python train.py --image_size=64 --crop_scale_min=1 --encoder_bias="all" --encoder_qk_norm=true --encoder_depths=[3, 6, 6] --label_smoothing=0.05 --decoder_layers=7 --decoder_norm="layernorm" --decoder_mlp_ratio=4 --decoder_fused_qkv=true --decoder_layer_scale_init=0.1 --init="trunc_normal_002" --optimizer="muon" --cautious_weight_decay=true --max_steps=7800
Rows from block 6 of the image encoder of a small image captioner, named by matrix and row number. Rows with one number belong to one neuron. Each number is 128 + 24 x the weight over its row's rms, rounded and kept within 0 to 255. All counts start at 0. After the name is the row's rms in percent of the matrix's.
After each neuron's rows are labels from the 100 images, of 14976, where the neuron reaches its highest value: "peak on" is the class under the peak. Only what is clearly more common there than usual is listed. The data: drawn branching plants. In brackets: how many of the 100.
# fc1: MLP up (encoder.blocks.6.mlp.fc1.weight, 192x96), inputs 0-95
# fc2: MLP down (encoder.blocks.6.mlp.fc2.weight, 96x192, transposed), outputs 0-95

fc1.4 119 [167 135 122 110 162 110 162 121 139 105  67 171 164 111 117 118 111 123 152 136 138 131 138 115  99 154 140 121 111  79 106 174 176 115  96 131 118 156  74  89 136 109 110 122 169 103 128 129 141 101 106 141 122  99 160 117 118 113 147 132 106  98 134 136  59 146 156 159 149 112 164 123 129 153 125 120 124 147 132 125 116  84 174 112 146 114 135 135 139 147 125 150 149 135 124 136]
fc2.4 106 [124 106 151 116 125 152 117 164 133 118 125 139 125 149 106 127 120 180 116 142 149 121 118 143 128  82 143  87 157 166 127 123  66 148 112 123  80 143 136 153 114 143 197 113  99 153 124 141 140  93 122 106 165 132 117 168 105 142  78 132  98 127 134 143 114  84 116 131  97 119 103 129 128 113 100 182 157 171  91 123 157  90 103 136 122 148 112 132 126 124 147 134 124 112 123 134]
peak on: wood (31)

fc1.43 119 [119  96 161 158 144 126 148 136 106 137 101 150 139  86 146  93 151 111 164 151 124 115  77 109 111 163 138 184 107 133 103 119 113 113 132 120 116 199 110  88 114 145 132 129  96 129 120 125 152 135 153 105  90 154  73 120  99 116 102 117  91 101 139 144 133 159 132 123 103 166 134 123 170 123 125 149 116 123 130 130 155 176 118 141 105 122 124 175 147 114 138 141 137 109 125 161]
fc2.43 119 [138 126 162 143 142 119 128 151 146 103 146 131 119  67 119 120 102  87 138 104 135 163 143 103 137 128 116 131 122 151 136 131 171 143 138 188 124  95 122 153 114 133 154 131 119 102 128 134 139 156  85 136 127 141  69 157 123 109 123  88 159 137 125 155 109 124  76 131 123 146 146 162 156 103 100 111 111 164 126  89 139 138 116 106 106 114 177 142 110 162  90 151  72 124 126 123]
peak on: foliage (37)

fc1.81 140 [ 86 129  92 144 124 128 132 119 136 139 120  87 125 101 129 147 106 113  94 103 131 133 125 111  98 130 136 143 150 148 118 126 152 134 144 133 146 125  91 120 191  85 119  99  63 157 157 141  94 122 152  98 118 149 144 126  92 165 140 166 116 157 165 100 113 130 143  90 128 161 122 128  96 117 113 100 128  97 125 133 141 137 135 154 120 180 133 128  98 122 167 159 136 183 144 156]
fc2.81 113 [111 157 120 150 115 122 116  93 129 163 160 148 129 139 116 130 136 165 147 119 151 112 149 137 149 113  83 126 120  96 100 139 111 133 147 138 102 109 135 105 132 179 131 139 158  98 138 130 151 138 122 146 135 135 124 149 156 140 143 149 120 138  39 127 159 106  96 156 119 175 138  97 120 135  79 125 125 112 123 126 123 139 109  89 131 138 169 113 144 179  83  94 107  98 165  99]
peak on: wood (45)

fc1.164 046 [142 133 114 131 100 116 153 144  97 123 127  77 174 108 140 164 142 175 129 130 118 133 120 126 148 119 114  92 119 118 126 154 131 109  81 150 116 170 140 124 102 109 170  99 121  96 103 140 121 145 137 137 109 126 164 117 123 118 173 121 151 136 109 154 137 160 107  95 112  95 140  73 168 118 140  83 153 100 123 141 122 135 179 105 129 117 186 139 137 160 118 158 100 136  99 131]
fc2.164 050 [100 134 154 105 137 144 131 134 142 156 149 160  86 140 100 105 125  70 126 116 144 123 160 112 100 159 148 153 134 143 130 119 136 162 177  79 117  87 106  99 137 124  93 152 146 169 129 125 119 128 105 124 104 134 108 125 142 115  92 144 148 114 142 149 118  89 133 145 122 135 133 151  84 132 105 188 113 137 120 121 126 120  86 128 111 145  73 136  71 125 156  96 156 111 141 115]
peak on: foliage (28)

fc1.20 071 [127  98 123  91 129 105 110 174 129 112 109 122 129 129 100 192 153 131 149 126 130 130  78  95  87 112  70  65 161  99 130 141 120 140 130 131 128 129 113 105 137 167 159 100 127 131 135 115 146 130 147 161 127 133 118 119 129 154 168 111 127 143 107 135 159 170  94 150 116 113 109 144 102 126 114 117 151 106 113 143 145 186 146 145 127 110 161 146 127 166 135  93  84 119 126 144]
fc2.20 079 [159 169 129 156 142 138 153 113 129 152 124 107 155 168 170 113 133 121 140 104 137 123 126 107 107 137 138 164 119  84 106 104 127  80 104 133 116 128 122 158 148 117 113 146 140 131 107 117 129 127 119 147 152 126 119 136 134 111  62 128 158 131 139 122  99 102 181 177 111 155 152 130 138 128 129 108 153 182 138 145  99 131 139  98  97 135 100 181 104 109 107 123 155 108 121  61]
peak on: foliage (34)

fc1.63 072 [123  88 137 135 103 115 126 160 121 163  73 127 161 172 127 142  97 116 137 135 124 111 139 129 148 122 127 139 120 132 111 164 132  87 114 115 158 139 121 108 130 105 133 150 149 138  93  86 145 151 178 151 143  90 113 182 141 112 123 104  92 181  99 113 102 193 105 147 119 140 118 149 123 123  96 109 132 125  85 136 150 143  88  85 151 135 121 122 148 144 135 131 134 112 162 113]
fc2.63 083 [129 136 114 124 145 130 142 123 132  98 143 167 106  84 128  96 149 160 114  98 114 117 130 124 128 123 131 140 159 103 135 102 112 179 147 157 101 130 119 151 144 168 131  94  96 103 150 144  92  90  34 115 121 125 130 108 143 107 149 134 133  90 152 154 172  79 150 139 157 115 133  92 124 125 147 125  98 138 120 141 120 129 163 160 121  97 144 156 129 118 116 142 150 166 105 118]
peak on: wood (52)

fc1.109 040 [149 125 150 116  72 144 109 137 117 114 100 133 111 193 121 140 163 114 114  85 121 152 128 114 117 131  96 133 108 133 121 111 128  93 160 129 116 100 148 127  93 142 137 155  99 142 122 168 135 144 119 182 138 159 133 115  99  72 105 117 115 148  99 161 142 125 135 146 104  96 134 166  83 135 150 143 158 137  98 157 132 151 146 140 104 128  97 122 124 128 165 117 103 143 178 167]
fc2.109 046 [130 133  93 117 158 106 137 123 110 151 133 137 121  86 133 124 113 138 151 170 139 100 136 127 164 156 143 112 142 132 127 134  94 194  87 130 173 146 119 115 137 117 122  91 149 115 141 106 129 102  92 106 126 128 128 162 163 165 158 126 128 107 143  80 115 124 132 149 148 157 129 108 177 126 124  97 120 113 133  92 123 123  87 124 155 103 149 151 148 149  86 152 160 111 100  66]
peak on: foliage (42)

fc1.47 132 [110 124 132 169 140  96 160 138 148 122 168 116 161  75  92 111 118 132 126 116 115  99 108 130 130 100 134 153 164 119  93 151 118 107 147 162 138 147 119  70 118 126 167 143 113 150 164 146 131 155 135 124 117 137 140 109 142 135 150 134  57 173 129 140 106 127 115 116 115 100 152 132 137 115 103 151 120  99 135 142  94 151  92 144 179 164 114 111 109 137 157 129  70 132 112 125]
fc2.47 135 [168 102 155  93 153 147 115 122 138 151  58 141 140 157 111 131 139 104 113 135 136  96 163 145 135 119 107 138  91 122 110 119 137 140 112 141  96 127 125 106 123 161 137  97 142 149 144  54 100 110 127 123 123 124 124 126 114 114 106 164 119 106 118 147 163 134 132  89 144 105 143 149 138 185 138 127 138 163  94  98 169  84 154 123 141 108 137 137 130 168 112  87 138 172 130 126]
peak on: wood (29)

fc1.186 131 [118 149 151 158 115 174  92  71 123 113 153 137  63 107 127  93 169 138 118  82 115 143 128 141 122  96 163 115 133  92 119 136 112 150 186 115 153 107 140 129 117 144 149 155 119 119 118 159 165 127 155 157  96 145 158 125 127 142 131  95 126 146 114 130 101 109 106 108 170 131 107 111 140 132 125 144 127  84 107 110 120 138  81 145 159 130  92 119 164 137 158 114 143 146 142 127]
fc2.186 130 [121 167 141 172 123 106  95 102 123 114 132 105 100 139 153  98 151 144 170 146  87  95 145 123  99 119 135 109 132 129  77 129 131 103 132 140 111 141  94 118 180 181 156 101 115 158 127 136 143 116 145 142 155 130 136  97 104 127 108 123 153 133 113 144 147 118 164  85 147 142 128 131 115  94 102 121 121 122 146  76 104 117 103 105 132 182 148 146  89 145 107 186 147 134 131 122]
peak on: wood (41)

fc1.86 100 [134 160 138 144 136 111 109 159 118  90 162 177 113 136 156 123 137 100 126  85 128 104  93  81 120 103 127 113 113 114 138 144 130 179 107  92 135 125  81 112 124 125 140 148 120 129 128 135 144 146 139 142 104 112 162 179 149 157 126 117 130 174 122 103 116 150 120 108 143 129 125 131 107 133 151 134 163  94  80 154  99 121 166 139 114 117 170 104 157  54 136 134 147 115 139 144]
fc2.86 096 [107 110 114 147 124 140 170  80 163 160 163 102 118 117 164 120 147 173 138 154 133 143 131 116 125 102 125 167  98 160 143  95 141 115 119 110 147 109 168 144 106 139 125 202  80 112 136 121 130 133 139 141 125 125 111 123 140  79 113 102 126 122 132  78 123  94 154  86 159 117 125 130 108 145 107 144 132 128 142 131 159 130 120 180 135 138  86 133 132 129 145 129 107 110 163  84]
peak on: wood (29); foliage (26)

fc1.107 118 [112 134 143 165 122 140 139 134 162 134 104 167  90 125 161 177 138 111 119 130 104 139 134 114 128  94 144 134 156 154  81 149 147  91 143 123 124  96 130 110 127 130 153 153 102 103 122 106 151 130 182 158 113 144  96 117 118 155 134 164 154 113 111 124 120 132 134 127 114 138  91 101  93 130 129  90 103 113 101  89 106 149 158 158 146 108  88 110 111 202 159 159 102 131 129 120]
fc2.107 126 [144  89 110 106 168 116 112 125 114  94 115 134 160 122 146 156 152 121 124 164 101  94 132 135 103 153 133 137 119 145 158  89 151 113 135 114 141 176 139 170 153  91 116 149 163 117 137 116 156 158 143 121 119  92 144 128 126 170 120 110 140  77 114 135 102 116 105 122 166 102 155 119 113  76 180 112 120 148 151 128 164 110 108 146 110 143 129 122 158  73 137 143 136 132 104  86]
peak on: wood (94)

fc1.78 087 [175 110 107  63 166 126  86  92 175  68 110 134 105 108 116 123  88 106 133  98 149 117 122 153 126 105 123 169 133 133 131 149 129 129 108 111 129 142 106 155 135 140 174 111 131 140 122 130 144 161 133 123 115 107 168 128 113 159  80 101 161 143 144 156 153 160 149 126 129 117 118 147  84 114 108 130 146 114 144 156 129 117 128 117 112 131 143 114 106 106 141 141 186 131 157 158]
fc2.78 100 [126 156 108 187 138 170 143 138  92 141 147 120 151 119 169 129 169 146 153 160 138 183 120 134 138 144 139 150 129 115 152 104 110 141 123 115 118 103 113 113  97 142 104 148 107  94 129 105 124 109 103 163 149 136 132 105 116  60 153 145 114 109 123  81  99 120  73  96 140 137 148 113 166 114 156 155 121 123 126 118 132 107 118 162 138 107 101 121 148 143  90 120 170 158 138 139]
peak on: foliage (55)

fc1.28 089 [139 116 159 128 100 149 144 138 126 113 182 112  63 132 181 129  99 129 135  96 161 122 129  98 117 103 153  96  98 102 128 123 150 119 127 142 179 144 111 149 134 140 133 114 170 154 162 189 136  82 136 138 143 110 115  71 121 113 124 114 153 126 117 129 132  96 135 151 158 139 142 157 115 133 129 119 169 105 112 125 146 120 124 121 107 171 112 113  87 144  87 109 106 144 120 135]
fc2.28 085 [117 120 153 101 118 143 122  91 152 142 133 126 131 149 121 107 140 133 141 127 126 125 157 130 161  92  96 169 147 135 119 151  93 145  83 115 122 136 154 184 130  55 124  96 104 118 131 105  88 110 129 169 124 155 119 157 142 116 118 107 130 139 150 119 129 191 127 115 131 125 137 112 175 103 140 116  85 175 174 124 133  68  98 143 104 136 136 130 115 151 118 151 112 131 140 141]
peak on: wood (46)

fc1.126 103 [146 139 111  90 144 137 106 122 144 116 123 142 106 111  97 134 179  96  85 112 149 135 116 115 122 106 100 170 134 102  88  57 143 111 111 131 164 193 153  96 112 118 143 148  98 149 143 136 119 135 120 166 123 126 176 130 109 140  83 134 119 125  98 139 141 159  97 141 155 144 128 119 137 118 181 124 108 110 140 154  99 121 120 133 154 129 136 169 120 127 140 139 109 148  98 164]
fc2.126 109 [115 144 125 119 109 168  98 150 155 121 133 142 163 106 178 144  98 102 127 153 159 133 110 121 133 186 160 112 113 116 157 158 178 141 124 129 133 117 111 153 117 108 128 108 113  94 141  56 145 118 139 110 153 166 134 123 107 130  89 111 133 117 148  84 138  76  78 103 135 135 120 150 120 137 117 142 136 102 114 110 142 102 118 137 106  87 100 143 110 130  98 116 118 139 176 131]
peak on: foliage (95)

fc1.30 076 [145 170 144 138 108 140 140 137 106 121 140 152 134  88 149 147  83 118 167 136 182 106 130 151 128 119 192 117 152 159 130 154 102 165 113 141 111 135 148 125 164 136 127 110 128 113 146 128  81 113 116 110 103 143 146 109 108  48 141 115 163 118 121 126 106 108 116 129 109 121 144 144 132 111 107 159 146  88  96 117 116 180 133 148  97 152 113 111 116 109 131  91 120 166 144 139]
fc2.30 076 [ 92 126 151 148 132 115 118  97 132 148 125  91 166 143 149 135 158 152 101 118 165 135 152 165 124 122  87 142 133 132 132 154 156 105 162 111 151 110 145 116 108 100 151 158 120 131 124 168 164 109 140 122 155 115  88 120 174 184 138 129 115 118 131 123 108 116 105 100 155 132  99 120 160 160 112 141 120 171 142  92 132 118 151  88 154 113 129 173 134 143 113 143 139  58 109 106]
peak on: wood (42)

fc1.99 121 [145 108 141 101 189 134 102  90 155 135 104 120 121  99 167 166 134  72 153 137 108 177 105 163 112 113 176 139 158 147 160 164 125 137 120 117 134 137 135 140 155 129 121 104 126 118 124 126 170 103 148 149  66 106  99 147 128 132  97 129  94 155 150 137 139 153  98 123  97 133 131 144 106 129 120 129 124 123 123 115 102 133  90 167 153 145 139 107 105 126 134 138  82 121  91 110]
fc2.99 122 [129 148 105 136 122 149 131 168 125 173 132 126 130 137 106 104 113 111 145 139  86 142 145 100 156 126  98 118 114 115 130 137 140 118 192 104 120 188 115 145 113 151 152 159 130 116 114 140  82 120 108 111 156 117 128  86 152 127 122 140 138 103 149 130 132 132 128 156 121 150 122 127  96  81 176 190  83 126 114  95  96  99 132 119 109 128 131 137 182 165 137 152 119 121  85 117]
peak on: foliage (25)

fc1.60 092 [ 86 161 113  77 118 126  85 122 172 100 139 104 156 111 147  76 158  99 104 149 114 148 136 118  87 189 107 171 112  95 118 182 126 104 110 130 110 104 114 125 148 140 172 132 158 128 126 144 130 174 155 143 117 146 135 125  96 155 150 173 137 109 128  91 118 139 146 132 124 138 107 139 116  98  95 117 142 140 151 124 113 150 103 133 133 130 142 139 125 141 116 114 109  88 122 152]
fc2.60 083 [124 116 106 134 146 194 137 119 156 135  99 125 139 140 124 155 133 147 153  94 104 145 122  91 130 125 140 126 157 126 140 112 105 145 174 119  94 115  96 131 115 145 118 125 122 118 125 100 108  96 160 131 110 169 114 204 101  69 106  99  95 127  96 138 144 168 100 136 120 134 148  89 122 120 150 122  93 148 113 129 113 171 123 151 138 135 115 126 155 161 116 115 106 136  71 134]
peak on: foliage (34)

fc1.160 123 [129 128 140 127 137 140 115 131 101 147 147 192 145 155 119 112 110 147  89 136 108 118 140 119 132 124 158 136 135 152  70 147 147 150 181 118 155  95 146 151  93 163 124  90  99  91 116 126 139  88 108 120 148 127 118 112 141  89  89 129  97 119 109 104 102 169 172 148 127 159 152 124 135 138 116 139 158 164 122 166 128 108 153 135 119 106  99  90  87 145 101 136 158 147 112 134]
fc2.160 126 [104 116 114 101 121 102 109 151 152 121 115 141 155  78 153 156 121 137 139  88 111 131 129 146 152 143 169 119 107 133 178 130  76 147 104 165 113 137 141 101 131 119 114 188 112 154 142 173 158 108 118 123  99  94 154 149  93 157 157 150  90 135 139 116 131 121 168 102 122 112 137 144 103 117 144 163 110  83 121  80 122 131 136 106 130 112 133 125 151 134 166 162 150 101 137 139]
peak on: foliage (30)

fc1.61 078 [133 102 109 152 136 103 136 139 176  99 143 111 140 114 161 106 210  95 134 134 130 145 131 126 122 124 133 107 141 140 123 121 100 171 112 142 117 141  90 131  88  92  80 150 139 146 120 108 141 159 118 129 131  95 125 131 133 136 130 130 160 135 138 102  97 146 131 118 130 107 124  96 110 134 119 152 170 142 111 122  90 125 129  94 121 207  96  84 129 111 159 124 141 143 170 157]
fc2.61 073 [139 126 120 135 113 136 138 138 140 121 148 149 144 132 126 128  55 130  81 132 146 125 162 133 140 134  94 143  77 151 153  78 159 167 137 134 134 141 176 102 171 147 123 114 130 148 135 136 156  80 114 157 127 108 146 122 134 116 101 123  94 159 127 168 173 113 118 148 140 132 113 139 101 106 149 110 110  74 104 142 153 133 167 131 142  76 151 122 136 136 145 114 101  87 131 107]
peak on: foliage (37)

fc1.0 087 [105 128 143 139 118 180 137 129 154 122 104 111 114  84 122 137 158 100 137 110 157  55 100 133 140 136 142 146 130 136 138 117  99  89 153 122 137  91 143 159 123 116 115 156 201 121 102 114 126 169  97 112 132 140 127 145 104 120 176 120 117 124 124 105 159 121 147 164 151 174 147 129 118  87  98 131  85 122 132  87 117 114 113 100 108 142 133 137 145 158 140 139 153 151 117 155]
fc2.0 082 [120  99 107 153 130 120 154 120 119 122 172 163 115 182 105 112 134 152 145 127 112 129 129 145 126  91  88 144 118 165  64 136 154 161 124 104 107 134 100  91 124 110 119 119  88 161 148 160 119 119 157 143 123  99 117 134 172 132  88 107 139 157 140 119 120 144 124 120 112  91 130 134 161 185 160 102 111 119 156 187 119 147 165 149 117 102 108 136 152 100 139 126 115 134 119 133]
peak on: wood (31)

fc1.76 092 [141 152 158 144 127 133 182 100 133  59 124 104 163 147 155 109 195 170 106 122  92 110 134 136 113 120 148 120 129 132 100 103 118 134 109 110 120 117 112 118 138 115 140 134 136 154 124 170 143 113 134 129 139 153 142 144 154 135 141  74 106 120  72 110 124 103 106 179 113 156 153 155  96 102 140 113 143 110 108 149 130 119  99 138  99 118 107 113 137 115 145  89 146 141 152 173]
fc2.76 082 [135 116 143 113 131 145 103 147 112 134 149 148 111 119  96 115  77 111 147 118 146 108 158 149 114 167 123 132  92 100 107 149  98 174 156 114 134 184 156 146 165 110 124 105  88  91 140  95 164  86 117 129 140 133 138 136 104 125 118 116 128 114 177 121  82 160 145 107 115 144 116  88 118 148 115 137 123  91 116 129 150 153 119 112 164 149 137 145 136 114  87 152 144 126 135  64]
peak on: foliage (38); wood (25)

fc1.7 123 [120 128 102 150 100 154 143 146 137 163 100 155 130  83 153 151 161 116 152 136 122 130  74 138 133 138 149 106 118 158  86  77 139 122 130 132 148 107 140 101 103  82 107  78 115  95 108 148 148 133 109 109 147 125 148 133 105 125 172 110 104  95 179 139 141 155 135 111 100 126 135 131 100 141 110 127 141 119 157 105 120 120 140 127 158 179 135 118 140 117 162  77 144 171 145 155]
fc2.7 117 [145 106 175 121 125 131 119 112 134 153 112 133 144 135 122 165 116 107 116 109 136 164 128 129 126 114 162 126 124  76 110 145 124 124 134 134 102  75 158 142 115 130 102 111 113 122 126 124 122 117  95 167 136 155 107 163 160 121 111  81 119 167 154 169 155 179 100 127 114 140 106 139 150 155 156  94  87 142 127 159 139 183 103 129 127 154 103 142  87 135  82 153 158 112  96 145]
peak on: wood (32)

fc1.24 091 [152 155 163 124 158  75 170 150 146 112 106 159 123 138 119 156 154 119 141 120 125 147 150 161 130 141  55  98  90 129  81  94  98 127 110 125 108 117 102 147 107 129 129 122 105 137  77 118 122 118 138 127 130 123 113 101 121 111 122 150 106 159 155 128 113 121  94 143 111 125 143 146 152 138  94 145 143 122 137 116 148 143  98 128 220 133 111 105 134 114 162 139 149 148 122 145]
fc2.24 086 [141 144 143 104 143 141  99 112 126 149 166 133 123 168 109 102  97 112 141 109 136 147  93 101 129 128 168 108 115 139 161 135 145 104 156  89 133 160 172 135 174 128 113 145 148 133 153 146 126 117 118 134 122 153 113 145  85 160  95 124 153  97 127 165  98 144 111  90 106 152 124  98 132 137 136  76 140 124 127 140 120 136 127 118 104 187  93 173 130 159  78 113  92  93 122 121]
peak on: wood (28)

fc1.19 107 [108 151 106 130 128 136  86 121 151  90 179 183  89 103  87 127 143 151 139 143 148 121 138 119 133 128 156 105 146 121 148 105 124 149 119 156 125 100 133 141  97 135 134 149 143 135 101 133 148 126 140 120  88  98  87 134 137 141 170  45 122 140 135 145  98 141 106 123  76 111 132 103 109 154 114 100 143 167 100 119 114 172 136 124 121 121 120 165 138 138 166 162 119 124 147 149]
fc2.19 106 [109 166 177 128 161 116 106 151  84 106 131 118 147 129 134 147  65 103  51 139  95 112 135 105 122 131 145  95  94 151 126 113 135 121 148 135 142 170 114 134 111 121 140 121 140 101 144 146 122 129 163 100 132 134 144 104 117 147 117 179 171 154 134 113 124 136 112 168 128 176 120 148 103 106 136 121 151 105 101 144 104 117 130 117  92 127 151 169 125 169 135 140 135 106 165 119]
peak on: foliage (84)

fc1.46 065 [119 185 123 134 129 137  82 122 177  92 151 143 106 104 149 110 142  77 107  89 117 102 123 138 127  97 127 132 201 113 147 174 153 115 146 141 167 145  93 125 119 158  96 113 133 150 132 115 106 100 130 149 131 155 157 103 148 129 162 100 140 125 130 123 123 143 100 167 142 175 106  83 111 108 109 115 131 107 135 131 123 138 111 146 126 115 133  91 142 150 149 100 135 115 166 128]
fc2.46 078 [166  98 133 133 121 120 174 174  82 128 155 110 155 153 135 109 124 105 111 163 147 117 131 143 114  86 135 163  53 138  58 129 121 135 124 104  91 179 145 143 164 151 135 141 110 101 128 126 131 162 176 109 128 116 125 125 136 135 117 124 124 138 122 124 126 123 115 118  99 120 124 157 162 119 142 125 141 113  93 129  77 133 147 151 111 143 130 122 105 101 128 136 101 149  94  90]
peak on: wood (57)

fc1.166 089 [148 176 124 141 160 153 144 107 141 143 121 126 126  96 146 150 176 110 186 105 133  78 103  94 156 155 160 135 139 122 128 125 129 113 151 131 134 108 144 156 129 112 100 144 143 117 121 128 144 132  75 144 117 105 149 152  60 146 122 109 115  95 165 133 125 121 121 163  93 112 128 137 139 131  96 130 136 135 122 127  95 127 106  97  75 132  89 115 165  85 153 118 109 137 147 166]
fc2.166 073 [109  98 131 112  53  93 136 144 152  75 142 134 124 144 146 112  77 181 103  92 142 176 122 133 116  57 129 154 116 158  99 129 133 118 112 112 124 154 116 144  78 144 134 114 141 112 118 155 114 115 145 143 117 161 131 180 164 148 122 119 137 132 152 127 158 122 129 123 113 156 149 145 120 142 148 102 117 105 160 113 123 133 136 150 152 134 119 132 131 123  95 128 166  94 133 128]
peak on: wood (78)

fc1.108 101 [137 133 117  98 152 145 136  96 171  76 147  84 122  95 138 142 116 143 112 119 187 143 130 131 131 101 119 151 114 124 114 153 164 159 102  63 131 144 114 122 128 186 162 122 113 156 135 148 104 138 149 161 137 134 112  85  96 138  76 136 106 139 153 115 127 137 112 146 132  93 106 167  91  96 118 120 156 106 153 112  97 116 122 157 113 126 125 118 145 138 149 129 155 158 112 122]
fc2.108 116 [134 199 130 188 145 147 124 173 139 128 124  86 119 151 129 137 163 115 133 118 121 155 126 110  81 128 146 143 113  71 110 111 123 139 133  92 146 139 128 109 129 153  99 120 127 122 160  81 127 102 127 112 135 124 118 136 144 124 143 128 150 121 144 123 119 173 143 114 158 139 146  98 162 101 127 116 159 134 127 108 109 108 114 156 157 110  94  89 132 113  61 120  80 144 106 154]
peak on: foliage (47); wood (39)

fc1.54 091 [116 129 128 165 147 119 128 103 153 125 141 102 163  79 161 127 113 125  71 112 145 117 155 148 100 149 113 137 155 109 130 122 132  98 153 131 150  96 155 157  96 143 154 113 152  98  79 106 105 128 142 140 132 134 141 146  90 116 136  96 118 117 126 112 102 132 112  62 111 112 163 150 121 115 145 134 128 129 137 128 173 169 120 108 143  95 175 146 131 148  93 193 136 107 140 133]
fc2.54 090 [152 122 165 142 174 118 123 120 128  91 153 158  94 166 149 131 147  97  85 157 125 147 133 103 120 115 148  89 121 126 119 154 155 155 123 133 141 117  94 106 135 126 136 108 106 173 156 101 126 151 147 112 182 132 153 118 161 132  85 110 151 132 125 108 146 130 149 177 111 123 125 107 134 139 121 114  86 124 115  97  82 140  97 146 117 122  59 124 143 157 128 127 124  94 126 172]
peak on: foliage (100)